Rows from expert 0 of block 5, named by matrix and row number. Rows with one number belong to one neuron. Each number is 500 + 25 x the weight over its row's rms, rounded and kept within 0 to 999. All counts start at 0. Numbers have three digits each. After the name is the row's rms in percent of the matrix's.
# gate: expert gate (model.blocks.5.mlp.gate, 4x96x96), inputs 0-47
# up: expert up (model.blocks.5.mlp.up, 4x96x96), inputs 0-47
# down: expert down (model.blocks.5.mlp.down, 4x96x96, transposed), outputs 0-47
gate.3 084:488488518500491534535525506487519487478567453446490527477530505509539484527524488479501504486521472474542444507481511451498490510529489499499540
gate.4 097:525504497490474450478494473570497475516539504506498495510495517495490488499517474550529483516535528517469506485526540514521451520473490498441455
gate.5 099:533485464498522508520487542551503452513496491510486558528523477423467504529518475483491508520466474494468507487524523479542513513517508492506503
gate.6 096:535476505495503503507493468490508570481548489531488529553540560491499509501468525515490489469503521524462514527455486514463479492492526512517498
gate.7 111:531497505445511523489506544530476494458481524476453510513525467456482475516490481513505513505513480498514525521481459499540459534488532481469515
gate.8 076:491469504512514499487480472472528474525461495486510491501539501500506488495491537506476512505506454521512549495558525484471476496469467527522499
gate.9 096:470506492485522513485521499499534488473468487520529507518471491510491514496492526444482472461527508441510488469496450475516527488479522540515460
gate.10 099:473496456493524540502487541531520530453493441509477514485510512507499493484472473505544476506454504468521504473498507544533491531524535516484533
gate.11 086:500547489503534505520461535510508498480524532490513533471464451454490534480527506475523524511449493454483487485541497463577519541500459483511504
gate.12 089:504509538514483536463457540537548501452474501512502483500500494487499493491518478528483490454492504481533499489523526461446506541493513489493522
gate.13 117:460502513503540483527485513519517501489489512497482480522493519531554505443491501504500560495507483480513510530523467523519495468497541528516527
gate.14 096:444515488498541486515534453515475519463494499509480528500504514493526534487537460481459501505483526470506497548511476504487488540511479484529466
gate.15 102:471535504511494509453516507466522482503530544492529488503485477461511494486534476509477526470472484491529493472495564481469511556479481530474515
gate.16 096:537511540496540462518499477488494482553480483498479503509473464501495488480531465520519481515506481476529537498544507457510520478486487560462533
gate.17 119:501523472511506487488498488477483498505491487540528502510513475471472544500477524528515478555489532477472510463551458529480508508473533467508521
gate.18 095:547524513463453535501462475512537478544500498505525503481520513476498495472528476488460508515506483473452483513526466520525503463527466513522494
gate.19 090:497501522542482495486483448529515478557526538489504517495521466537509505537510499509502513496481522485487519469494541526436507490529513470479446
gate.20 108:532466494509517510491449513471505509483493503524470537526576490451491502521519460515507474511513508448474523503481472490524518488531496480487511
gate.21 100:471502474513504519517459529545504493468458482492498515535496484495530492483498511513535500453455531460432553507532490504494515495506542470499504
gate.22 105:526490491525451466479496475490461507515538456484485475498508486515490520515467543536477515475549505520473469504509491515491508501475474526527482
gate.23 100:475457487474530487478509529463463510510527502486463466523509527509500526523545512522481483537507517456496490503490494506533489517498479509503507
gate.24 107:527475493522494490521527519509479474488524519490495492479542522548492500488446498482497481475504494442497473554427520499502487480484522496513493
gate.25 095:470501503473522506498539505513486489499538501538485487531489443515537529484479503504529529505480471463533443526532485465523508468505514508470519
gate.26 105:479522541492470544490506472516504489490550533466503451481494481508533511531487512516491477486504535530487512506450536547462457493514515498474483
gate.27 080:465502497492503488485467476493496519494454491483498471513480467467483466513509518492483473489488503478500509476524493565487502508502521485501500
gate.28 088:494550547551451504466414497522496502480459478519494527528503485499459472511502518481504525470554509510484524449459517510485499479477492495497514
gate.29 095:523498495471527482498468536521478495490492488493491461479540476535475545455524472505518479458494511475489526534524465528533496517513520496496485
gate.30 119:515495504504475494455466524508475514472483519481495457545497533514522501470519538509482529482497553493479511511528513547478509442476505503494524
gate.31 104:498527494521508463487469542466462524479477515510496483484538467429480481493477525525495491486507472502505511526494499533492539501517502487494511
gate.32 092:499493496515486505525460475516498501506518506521512526531473512483519473447452477497494517468536516526489524478464529493460473507511500467459458
gate.33 110:492525486486460519500472506522439478501518456502463484492493497510486476493482498522491525481553485502542496504509481512528483543547513469508536
gate.34 102:509436493543491520486511525493504524452483472506496521504492488510563500468510516472534508513484492523502496501498500483489500471482504491517481
gate.35 092:443485487486512487485486486489480498492516528469444505483496536482540531530517495512464504533515467522542503495498501520501502512479478519562505
gate.36 094:478558474506512487483530518534485489499500490512509529530516511507484526541501474512528496461526491438538490510448467454473497513487432506482503
gate.37 085:523536516498456489497491527484523510484519479541508497534506523532497517517509482503571495496452532494463485478526499520452453459498472524483473
gate.38 095:450489493540486544496511548492484495518493517477565533511525520475470501478514507499503523497506508497469544524486521494456504479515517469490457
gate.39 097:523512539485486486508517483476529474553529510479518473500504489497502475469484492508462568460525494524516504512464504484520515512528473498513491
gate.40 114:509472477470487508534511501503477462532502529467461484500506513548523501517523538482488517501503479494533534548496465491533469482492494503486494
gate.41 110:518491517476524510493500486541460498521517513465559462512500492514487479484492505520463480530543519488477454518471469528501503496485548503507469
gate.42 115:488504530488498566535466501505489505475507523457477503502546471478494493507473471506537515442505490482513462512524514481491505530499527480464523
gate.43 098:480491474552509519519496539493488463487498499481494509476534496483442506507477506530501524461490537490517484521515458516493480524493505510446569
gate.44 089:507502492516476519454546520507476455489489510507495506515443515506506495494457502463467518502519491485497503528481493492501537453500480529510514
gate.45 087:547482508517526494483509477474453503468471483527517514472555540529479469522466475518489528484483481510486498504471528495459550518494495518509487
gate.46 108:490476488526461482513465489519538441541492447465473494540497487489539508513501489494511539496499513533496503467544526532522507522514525481435487
gate.47 093:482495469509480522512531505526488511492483506551530501502466504483523488514502499531501525477471483461467532500478551495504479501472490505540455
gate.48 106:489574509507527511514469516485471488518501506449478497507507524489491516492537538506491520529510548475502473497504467562476478524512502466468465
gate.49 104:505496471492510501467499511498500538486522518491488517498523487513516503491470506501463497488535457545539456479467513502507506447510485490542504
gate.50 101:473534482479490512509501494482482470479491525497515474512511533496514503494522498519506514490461502504508483516550471512465487448497543514450513
gate.51 096:509503490495511503464519522433491550512513506549541500529492494510522520525498485552477490459503474482534463514502546496504481502471497519495506
gate.52 088:468520506532512457473486468520501540523533527530445472512513516486495548474500462498509486494453530507516495530511538553510490443458467521511491
gate.53 112:501510502450513475513518500479486499489454520518493509493469536520565510476476471482487527496488487497479545473470491504492516516505521535499493
gate.54 093:446498508497478534510490522476503497463492532529463530455500460530514483534528498501494517484462476523545509521501533517488498496533492488484451
gate.55 104:564519505535511493540477492540535500524521438458429510499492523497464503475511522490491522502540494526485490500458497503481486513538490532492493
gate.56 100:508516484492450499524497501477488518513463471482494518482508484487464471526463515511481528485495431503513519511486527476496509551494517535495503
gate.57 112:508542509535483514496496456493463533488457495458496527488539495521531509490491495490522535511477577530464500452477493530507506509488487520507506
gate.58 093:524476495496485495519516467499523499505469513497491503483533462480487505508436459571481512481481476480481493528505486483525516480467501512497495
gate.59 100:487449499546506476477493530510494517478456510480493491500474476487503496531539507497536468480498537510519498454529492509546527515508537447491528
gate.60 092:530520490511525506489491549552552493518488513525486511510519459484467518463490496515494448454532504494470519526498513525535499509471460489503472
gate.61 091:498477462518508487492507521457498538530506497528526467517561510487484521530467515456503478493479418516503465508529465491471481478504534512510483
gate.62 107:570530461515509524506494475483503475542457493487497521526510534511495516517496493499495512508552463522467520452481486476517502485527539508554527
gate.63 082:439479514448481524548513472451480522479481476503501518500516517488505489502492486491486491499431490534477483531456502503502469489520555487536488
gate.64 098:473477467491525479509466508477461507509534541478492506517522496475493439471492484488504447518518469519498517513530555460479462543505493536508468
gate.65 106:450502460472505526500546474508461514505529485521531469521501469489518498518514487492496437482537515524489479488496525514494478450509546501542471
gate.66 094:509502473505486476523506503501507492453481481479495527496555493513451496487483435517541472491491504495496469517498526516526556540485496455532500
gate.67 098:494555524498504515475552479540436485483492508496522465504477486478505474492475511548532504504488528530504511509512477513475494481487498546445500
gate.68 092:494478425500521466478555521508484500533481514528491513503488471478512510490552496530507456521491487488503500462492510476513490507483490530453486
gate.69 095:470541495480549494492486537509475486450483503498479552467500492498482486514484515485497439471513484484543493531532512485527529543490489484496527
gate.70 089:505497527469465527515539499556530528517527510493495502490517434557479468486504460537481498485491482501467489522490477489474517488534519497500511
gate.71 101:504489516468492512483501471516504482571571441539474509496502479518498457474522539494497533484500519493494511481462555482513509516513520503506465
gate.72 103:520508490495516518495513507504503525502443525488500500514538500541486518533512503484518490478477553514472558526482473514546503497533518465499507
gate.73 100:533539524509476509490492499532502528493489495476495456531512481515518519448466497465502496435523509478459487515461527507521498431484490499477518
gate.74 109:468502499483497478468495494474471477507462554531491490536503513494535509470496536529513492495517558500499506511492502537487494476495525510477529
gate.75 105:463505529440528506540487504499565500468503502508467516498481533476473489508490510511508472487516464536455522548478525498522501518493501508494485
gate.76 087:493504492511506490503484486513480486496467485505483487503508433521538519496489527468517468503469494506461505429541494524447486523521487534500494
gate.77 101:515515490496510510480500517464469544475481532531523506487559521536472517487466517511532490496464498495502524493482436491518485521501519516522483
gate.78 100:480502476492498516499538492523529531452510530521528514475468519513500455469513510507521495535544543539490518497460500502504542508502511454487484
gate.79 089:508509506482496495520538483511516482566544515508544531478473485521557505509465478527466533520506452503508475475481512519498490514523498516452493
gate.80 112:458473476452461539489524514508501496486530504494491502477489508480507498527494531473501502451504446466541506549472522510511519473486512508500470
gate.81 095:494499526502510468531489483539531481463494516517467556507501500440537490468497460504510490470524485486456518531503529545529528466527445510497505
gate.82 111:499464497519517502469505541507488508472476479484500457507516473520467465511519503479531504497484488539512501504528501490511486513508545489482535
gate.83 110:495533480499495488532484498532491511508459529499462520520494540569525508487542499486519516485489546495505493472502528533495519474514487470473486
gate.84 104:485505489515464503518497504521506504470491525504514521473523555469513464503474518482543480523491541500507495523414530513490504470499531512482436
gate.85 118:470491490511528514528451497494523494506460530459501503512511455426532471514448513484493499462504479482488498500486504493514517488525526488490517
up.3 092:490435468478521512480507499523516484540522484472501522500489512491514479532545479512515464500544443491533509517501510467514467516501450473491517
up.4 102:496485478505504458503501481495521521493490477476473495504525490505487536456473463542517475473517502507473479523521503483498468478448468526506492
up.5 099:525545426503550520487543490531511461559532472514501530517462467482493508497511474487523511505533483476508447477472522494517537508482527494484484
up.6 096:503513517522510436517470478512504524495479543509508547487489501508537524480478508505495483504467476462486487451487494497473484494460504518522494
up.7 111:504480510512483509485509535541490434490484498484539467507482496496518513485482501507516498499468538484497504497542504516500464523478485489405485
up.8 078:472442532506501464505514484515498518538516465555497540471481453492513476476533477531524499504500516517546517494479504498498487537469506476494510
up.9 095:514499465517523471514494497477451521506511505474478464488515524521454480538519520524508495551532478529492482515490475530516457513527518483494560
up.10 097:500506486504501477469478462523505539507431479509467517459485506487493511513486526494528509505528509550448514449475532522538486530498547516483471
up.11 081:521512525536490497481496529508513519503491480515501492460498505509474522471490508517539511571539509492462485458504494509467492518528464454538472
up.12 089:470518525536512481481506452488482482506489495483497505492497527493557462531453495490491513520479527480453530481475534556510509551500449494478486
up.13 118:462514531497488461484498469474480518480577484477479519486500482564514474506482456520498546502501464511518456495457529520481501482481527509492482
up.14 091:491518510489497493534506469474515515490476480528493498494511539525483479517488478532506562562515544521516488459495469527432465529520532470537505
up.15 100:514497496500509531499480457522479518477522514466488478504470507515531477482490500472469524484481553524495508481491541506504518521512501556484489
up.16 088:522511526497475473480463491517517516493452489484486460474491459493510449498481509516511466492512510548497551493489458535502521519518533481508524
up.17 120:473500448488498486456536503530534523512492493493527474485501495485521506503529505531487487558493484514491513472483523518486513556476490493500534
up.18 101:497499494491500511476520503487474492512509487531512493530476491479519516527439467517549479457481497511509472503485493487485516522484476525446495
up.19 094:545489520516523496464468466500478509498452533475496515479510498482515480487506500513462496473504522498498528545483518521446478472479501445530519
up.20 109:486534508478514495546491480557526461506540537464512484469464472454503487527508487512512488487478440523501484506545509442536491550482487487485461
up.21 102:494486494537511507505501471546502520484532496479500511557503489494494497465515479483471489504489482490495504488461567487496499491537484472550560
up.22 107:566513513538475522499503474519450515515543479486495520503502453505495488465494508466506557496478533508468448546460479515484504519498523490509475
up.23 097:512483503493461540537471524551529503522515494494506496486528490529496466506508547505529510484508472475484523491504534523511504557525500480461466
up.24 104:503473471497479487500518523488482492463454525495508491518510479472493494510453474534514477488512478440495495492452536499482502499495533495473476
up.25 090:487513515480435534482474509471519518478464491490513458489516510496501454456462508526504512486544511446524489514504541545502472473499518506509568
up.26 106:490519505496512495493483527477503498455471499559491481522493500489469483481523500501492515471473518476483441511521504510482519513466503502538487
up.27 089:502480522508523491502497505495526479461478542471495508478532467448529508519473513495545457484523480515516483508507512505477513484462496451539468
up.28 094:509499468482487530507505511523512479482453519499521518529470526518533449500485476496549499503502496477498506459495510518472487502500529514544535
up.29 096:492526487520512481487491471493476566530493500539483486542488493513558521511520527499474500521520508510504492491510472542506506489532482481508508
up.30 118:538524527520511483472465456491490514524472501491487495509491531529496524463490551446479498493539523525463508514465516519466486471513467504510499
up.31 100:510515485533544539505534494490476550528503527514498490510554536542516507494483448514509495496548513443472475533499498490480494485505491507477506
up.32 100:494541489526507465469479465471510459519500502526505499532463545488531536478474505480519521512511522526507503501469446525479487476511517479464522
up.33 103:490483509514508511486529485496471511476507511550487505494476485489509497462493526462466528475515522469525497545487512470510445513514518532512478
up.34 092:521528561485499507523493509510529506527508477484520532496493509495479534464524456523481504463537466452530489506498502511551509565515466482502477
up.35 098:542501512502468538529474533526525474498484532465500519513504501477505476477509502496473485442456509487506508518479532528497507491490501497482490
up.36 096:540507480467495505536509486468538540486465527526525503540500469479518515511468501495486441488512527503444505519525518489519512518497513521539468
up.37 092:503523489499517493523536512526484511501522486490468484473508503469519498491498462475500485523454407488506466483561479439528500537478499540521494
up.38 095:445511489493497517523500523523479503473474525508444497486551538505492537508461465555526464497473484489493512533504482501520500504510476473512460
up.39 099:498469495505495500519471495503466516492487516530512532484515487501478539524529520476504489553438482506480492487558466492510488498509537527488480
up.40 113:502472497512490510473488537465524520537523497480522496522488544487494527488506496478471494524476485504491481528502440488495519529504499532553499
up.41 113:450497520493468470496492516488511510500489517559540504481510515490478505506529495522516516519451547530498529512513528476486521487496497468506501
up.42 115:499515517484540492493512525537545498477529517468508525444499520476506498524505515548511501504491488495481496516478465488521535509510499501510514
up.43 106:496447496502477511449514472503499505487522533534507507504496492513488475484537514511512514508464572499493504494550522506486478512492493509483542
up.44 084:506509517493467528495516511508491444506474568473530467530501498537537537469457516488493519484481488526477493481520476495483493455541512485480499
up.45 099:525483486504477489520556521493499477525498484490485515518555503495448477537511472532498479499482444489498469483475504471480486508527474518491524
up.46 117:537464502520518447486497512491555507538480486499480476509465483532461509501506474516511524509493513526511489491504502491535498534489486497534511
up.47 094:483503563486460489481457514491464521469539500474479520497486471485542507511501496474491513483487561524491511501483534508509479518512499492546477
up.48 109:447493464506547512459550520462525485460533549508499503480481492519491492466479521493513496517468519487507519522494489492516470504485518490486458
up.49 102:524483519501468482554528487534505486498513467500484499467482515482512511509454472511532513500469463456444499541523462517467512531477450550486497
up.50 092:547464493478494494521543472507473507514554504515550496526493509502492504499508503485515477501498465520491481494507531531508465478470475524527493
up.51 092:457525493480477529510532457473508519477511523503543484516484551526510522479564475534507499475509503536500495481520436498483488480519505487507517
up.52 095:545542524529450519497499453527472460499525536503490486468495521465474493471508478512510492490497491500545505501476551488477471452523504483489484
up.53 116:511504502511486470506527503529510480492473533536474521457520507511591513482528473487503499449495506529516488466494490512503509494514534517477537
up.54 095:544524543475538501503506500500503517509511525462529479497522492504515512479486493519490478483518495522457484536488504484499449458496550522488515
up.55 108:543510495525528497527490530525486472515490515438432463518491497492453491467516534522475511513516541504502477526488491551508505498481521493485523
up.56 097:486487499466464516512541491532507464429521513518482505489462505418521508507510486493495455490488494486483502515504498500509517438498468518510523
up.57 110:508537506508461522463492527497508506487493489496514505512500487519499507461509523492504505481497548497493492495474506527542477533524524532480505
up.58 093:504513511486492485554524500489481504481520474483525498479489491486498445530505478521554485499499469499519529484514483449529517517521539519516511
up.59 107:467496497536529498471508496532513510534524464504533499554475472490515514511516441489529515489509505512468507476536498517515483489502507465516495
up.60 083:546513451480503508496522497540537495526523500526465492473509544509526564541530477481480455512505521509522526481459498512475478508539495486484437
up.61 093:520478466515472501469518550503465510460509517490490460497513504486513517503474488479524495481488477520528493531523496476521476522471529525478504
up.62 113:475509452477513510503517495512519520516543524526519469517461485498564481483482470508530505494484523481488501500486540503482518486525443517484488
up.63 082:549474503519552539515461545476530484485479470477473523511523468508495473495507513457505482465487492499492496497489478501491535513515531462498534
up.64 085:536486528505482511528488489487499515525501514478492488480518528513531489473494484508491502475509504511495518547504499487509529485512458478516485
up.65 107:534442496516506486462534540499475540483499504517455526491516520487448489500532512481450515498472480480558469511463449497511494516489484498489470
up.66 089:527505530500503528517488483495474510494498449469488556520506495463483501491489509495501523514508500494499509441495489509547494553522511505489529
up.67 092:514502450533480521509468548525470503462497478478475509525498467484510456491468535539536480486504508510516525520529542480491511537464513530474497
up.68 089:514494473539507460523499494493526464514488503545492511482527500527530522511519471453492500482505499530523454496527523502517508497523492496508462
up.69 091:488505517510446524515504487488508482535472441464458509521515519526471506518532529524493556501494466509504515506516478488464492537497495462532493
up.70 091:511481498506492516511454480466516498534479509531506498501521529463505517467481514453484477485504495493506516451499501536505547499522489488515469
up.71 104:497519521487481483434542489514515468527503485503500512501499504526511467515496531474487517513499544488517524496433516467518499554531525532523529
up.72 104:500519489481459500467516497493488479483502497508519531534548484476494518569464491477504484480474446499513474519476508514471493526505478517520499
up.73 102:546510506497488504531503524495514433547536513521486499501485487504503529527465484518471551476553453481516465540483482493553499525495501486510520
up.74 104:509468507516510537512472505528491485488468466499507485518456464525512459506477528555494498468487521487501525476482487464481486525481515482455518
up.75 105:487502500474505519547528528488492504509492533506481512509506530523455494505450449544515506493458515495496533532480528456501509576518518512463490
up.76 094:540513514502487526492472514471521542505488552453515497466512515521483513506464471530519477547506538482499541513461484521520501498508505492488473
up.77 098:486500505480501499540507533490447505486519509500475511536538523475500476481511489481523519506470484506512447523469511496540536498495524507492488
up.78 097:476517484506532502491480535528508524491513518505546492482458516514478484512538514523502510532531505582509484501512485492502511531518515453513506
up.79 094:506498499494517510502484495489507507468516489497478504503513482466487528498518518454528483492493490510519510525490480436509514532503495510482407
up.80 109:504486488531507487534476478502494524535526467496530506511522555512457489522518474476529444472529554534446457516499519497494484461470522521467485
up.81 102:481528480447504475496523513534515499467476544504517494509510541544528496457554523486486478467505548512503500494481518506478509492517489525497512
up.82 105:515501491479506486476500479480490495489476501514492532537482556473492497501532482487459472501510518484513498513468478480458498563486459480511446
up.83 110:506542498502492478500449515502513478525566507481500500526559502510529510506476477531541554500486498489471491466540502481502505491489462509505517
up.84 104:517481485491497524527508526511517460473458478514488507546508483481508497492475496487531465468527472456508522490481500495506529514500516492491483
up.85 116:481503498444471497495512542502517476483451481490479516536481472474498527512541527452542465498498500499483481487539464546492511521477497497550515
down.3 099:462530491502510475512528545552489499500488536478514490500530504490477523506485500478465449472471457461522473464509503528480510531473490527539479
down.4 101:462491486510446507503473484487505486484533470516497483497492474434477462528499498510515507520489457555509475502500474504524493532504459515496450
down.5 089:508502517494494504504468507495514486456485513476530483515527531456498436508519496486475473452490487505460457470487528504494490528446495485511495
down.6 102:494433473482529510472479515506477512546475527495473508504465519473461525537500480484459509471509518509474484521535504490507502481458545533506459
down.7 102:464501500518491424484529518482497494553494495499503481478503467486512512511519498469465474488527464428487482534487492525492458468516518539485474
down.8 096:474514487484473467541503561513532484487509483490485509475514509496502476482489533509480494471540463498514489505515437502520440501480505529513509
down.9 103:519502466493497550516446488528500483523494491514548537530499561506510472498481494485512500485529526519507556476491496490521483511463517501537543
down.10 099:516497517505497464525497525493519506467522501531486473503488489521491517510503467503454511448501493474523439491507489546482553516466500517512498
down.11 086:526509480480487435540516514460494493479443476492479514471503467451529521494516504493526515541466525483534549497514514494524495479532503496498534
down.12 099:531479496515549516497475473520472513479518554517480492514527493481511464542495448502521553480453527522512507494530507491544492529490505487529468
down.13 103:513501528496425512536474529540475508472516505485530531521519517511484557440508470499539477501513484449525495514504460530484540505482469471534478
down.14 089:507516505445488473463515437517523463511495512499535533524464501512521499504520471499500463498475495507460493497524541499526491496459504497524528
down.15 096:519519503500518482511514517510533534536496531473476559510492476498510437494516507531502508479489457466475461456511554484519496528509502520480507
down.16 087:467524499460475532515515508486475482531485457476511477490483459490509484518537488511515532497513451536502506494474496537519487488466520517533509
down.17 094:484529470502525507475487508485488503492458516486521457523557481495485503491512472471479492521487504500555511526493496486501479518501510483493508
down.18 110:490483522502511485478481503495521491496464510478533491505505487494493560457456456504507487513520507518483501524512485451521515539480546491506484
down.19 100:502527531525441450511538505506499513501516505468502483513457533483480498513484489510523504505533440488520501525508505521484488493541512509492477
down.20 105:513505511503475493458497491522467505477524520486507496479449496528536549475475477487493534536483496491543500465497457548474534465470521523507502
down.21 103:473477476521528499535494500521486486482495467493493514516507504555472502476519515517512531445537514544479540455532495499536500485497453452503513
down.22 110:472485477510526498510544503546487524520482517511514494529499548491495551511514470479480469518486506438523496485516510523475480503494448527480483
down.23 085:461501484471458503506497506538538481486510478471521552458446496482488511529481476550529509475514496493485515491496525505498499502504501543470490
down.24 098:505472488507473467537480461493514509528474479481505509494513513451483497501517502495501489478513533509468489506481511492540488474519507522424451
down.25 094:529474493451455518501494535509463461499489515471510476513496489454488548486508497502509496510488494499440543464452482499534515509522487484503480
down.26 092:502490482515484535511489479505489523477455500518525501496481489494502422488496502506528494489518545538487554507498540476466468498502483495462480
down.27 088:481478478563536506530495523458458455442520509551500465499545509501460469549496490513488484505449482496527478501487474531542496510493482489542503
down.28 107:506558487525506514516447524498531511477479540528482481522456536499508503496492494495455468503486477481506480460547528493469554490536489498452510
down.29 104:515579486540513514519508539518486439502536530514487489506523496545503452498496507512505498424545508513510516466491495484484507528480451507532481
down.30 114:521492507487445505541488536473474534488513507493503512511456529528492523508479471489507490485511478468479475473506558507511506495490456493507529
down.31 086:546503511498524464501486484514531520485505505490492486480486525477520464487494495511510435542512490527465464480533491496536470486514482490420492
down.32 114:529509491476473484481526496478497477427523483492468487492431491469475518492482469499489493495491461492489503535534502500513493512516510520503471
down.33 094:482479522512424512489533462510480475469497496491509515485503545460480538464570484476535513512534545507539487507524500433508491467527522481520486
down.34 111:493466482474513460483517510479500499497502535498516524514435516500517500447519482534497523473503501484531532492495496497462519494515529494529522
down.35 093:474515511482468536523522520522497489518514492491513508489421457506500520516481515528542498473530476487488531481507518501489501503479489522480499
down.36 098:486546527493527465449448502538506499509486512473451487432469510522549493550484540481469487484502508493518487511509492501502502499528481475520514
down.37 100:523506480522534511498502483530480490480480496490466518501480541486530529489479501491500507515507533474468503530471444531461486516519564498448470
down.38 098:582491456533482477463466499495521528525469504472517532499535500457526524509472522522504518540489492483502517491531489493510487496514518460475510
down.39 096:513477528524518541484455517525507519578496496474510483513518510493497487552480527505472509524523509502488448531492548497498512508496509518479490
down.40 116:505519467484525540494519487513495523495468485504557491523477513535495424523487508531488533484525529541459540472522477498497513493525505492505536
down.41 109:485513477479488515522468529511467567492508533472509535499455467484557536461498493518510505488499491510498505496517546497507502445495520566541510
down.42 096:524491496486485469525484490532538521481474498512511523463506496550436452498493504513543495465538507496499467466488453541504521500505505463507458
down.43 101:505511521511476481465521497471458465505503472477518506506550458481482488506483513497495496505497492504522506493470470494497526525502511484581489
down.44 098:539496500543425513494517524489555468512466518507507491516457485474481519544519480473515461479473494461518491504495555510463500470487501488476509
down.45 105:502464493532531467485464468491506492520510481522529511480479502485480470539487528503518506491469491531503503473498433459511504511517522477551518
down.46 116:464510480519480539493501503515499478476546498494506467494467501491506421510481508524503524499537465540509531515481478478526504499504528520547507
down.47 100:488503494439483532486511523514490524512453493510495507518542525457500480488519469457470461481523497510465497504450537456510529476473529503505522
down.48 092:494468515456460491477494465529507469506532475495505473523472506469501469511497488490496509505502468535499505532492462483517543487497553498510499
down.49 090:449474499510496507491542485513481492514529494528513469471509447474547506519506509519511514515515465490524524531532490492480510461462529521500469
down.50 107:515499526522554503500514464461485501531503554502501517468511457527483537527520536488494524521494510561511505502494515472486492474538501465489455
down.51 093:465478465495492512529504476479505479493493505516527507463521462518492558465527461526529482464482519526465513533523468477485469479526479500501478
down.52 098:476468531515451504525486527514479554497505523493509496534445522505508523503499491485524504496510479497466555516502550467493456494522507534522489
down.53 115:509492496489499485489485516490505465484482523470516483505502563517511518464536519487516511473511517443487498502510527519463489497527476510474482
down.54 092:529524506503529554537485468496565510475497492503467506514516528527514471499483459484488519499544492488495475463494504533518496484454448442482560
down.55 089:473500515487457512532505507482483556492505518486501518514512525519486499486466510493499487498449467458474477500515524533476496517507496496508510
down.56 104:463500431493501521521539519499508482477526509486522453502472479496527500490515448510520492466518454479492510499514501543510506489505440489531464
down.57 105:520457467469488522499524493487505499533516512485465490479535490534459460544490504522503510465468448464466504534484510520502499528538469501506505
down.58 096:504510477492542483463478473469507478480493485486515506511525490538518486512504542524499528492528487497477471522470497485496483461527459492521449
down.59 111:539495489469504494487483518514501544515484469532472513472500515522478479461531525458511520491495518491481486481528557473472470519542509530521500
down.60 098:514485542487527499469539542489527471514517495458544500498495534476493499484511454465497506522465476502476504535500531491458458521549515507506459
down.61 098:551533446497498473478493512485472535511481510509494496507514492513516494521491451466515537488482543522505503491482519551513536528469485536481489
down.62 101:472470509498443485469554495505488482511548500482499510538496465459542538498494466520544544515534481479534489481527490519482457492448541481520496
down.63 090:513511467513542520502484507473511458474505497550513532512525515490497494501493509480506522535481538491494494496535493477514519510572490493474473
down.64 087:550514512470510530454531494480547500510502458467493514481517514482502527472518492516492488520534493475482485489519474510497501476523486477532517
down.65 113:505500516492506473530489501474510541515486510479526506538526537504492463514527506518511519515535537467519490470529516511518517525481540450487509
down.66 107:488530542510501504523490519503475543476507521511543528505465512531456469496475518500452541471525553452484513509532484470471519484517476515542518
down.67 105:539544448527548510516523525492488494480463486515495454471502484463455507490522521529498492485484489458506478520514485492497472513542476505501476
down.68 086:496464519491474495527519503512494468495527506501502530499466515516498507485452511499514521466522513517457507477503552495502536487485501512492492
down.69 102:489487496469510524498462482469486520480512528471537488524445503503512528483484491490509472496487479497542543522511486489530510474493508546527508
down.70 089:530456519515512512495513512522522555534490556552510493511462513515492471493467525491485508478507500492520522514491492486479473522453524482536503
down.71 090:475484529474482491498487511499501435473505493510462521498497541549482541474519454485491486487482516443525476510488495502534520504504516541483492
down.72 098:536520467501514492490479497514484508529481505497496495518511506515471534496522489517509516447529505468538523496520479526462481541507455474471462
down.73 093:509481496452473491491524534538508451524495498542506490504503473451537519461484494470522515494517539523527524457493459519482498490462538502521474
down.74 107:523515493501464489471530521499506515478493484517486480469438494463511510478514493524489475511488463439496474544516515481487504495507568522476500
down.75 091:512493515501530459526489509486508546474494511474488570474507477491500517494527493504484491505507479474519474495469475487523528494534502470454457
down.76 107:501512473493501503497531502509546528517501521493564532489522528502480499512521468474501501494499491492588461460479489517441523486502461474441486
down.77 102:540491475482463488492501476504518484500498492475484478499515451483469454543520518469491493457502482507525499522516486470550488498536496511499452
down.78 096:496472505490453518497507510526519478493514478522509488490503497457492492439484486499489474484470507514450490495481535478506517486456502456489527
down.79 095:530509503512564481545483511523495496489524515515511511498536489491482463513479573475459518527497503511451530507487486529534485502499491482518474
down.80 102:502510523510519466525486476498508504514467486497486529486516532503521475459469474456472503463514468511500488539512539503493514516507507507522513
down.81 104:513444456521535477509534461476508542563493470506484460521504500495502484502552493511528493505517501499485480494514522504486486501517477572500516
down.82 105:492467510494484510490533495511491551514487514523516474530521500512515515455543482517508486512483489484483446510526497532480496471482528480480522
down.83 102:530461472518479488518499527481502505496496479496494495515513466486470416490495487549503520472536530471483527489484502479536467526544448477519436
down.84 096:531457435511554463482515478507481504536487489501483513475551525459493515523483535485477508446489513503488514516535456507508490501544481472499544
down.85 111:488522473516564500497519554458490468485523491514482491496492476531482464545478517497513503484498528501497539496488520536519488544523473528504474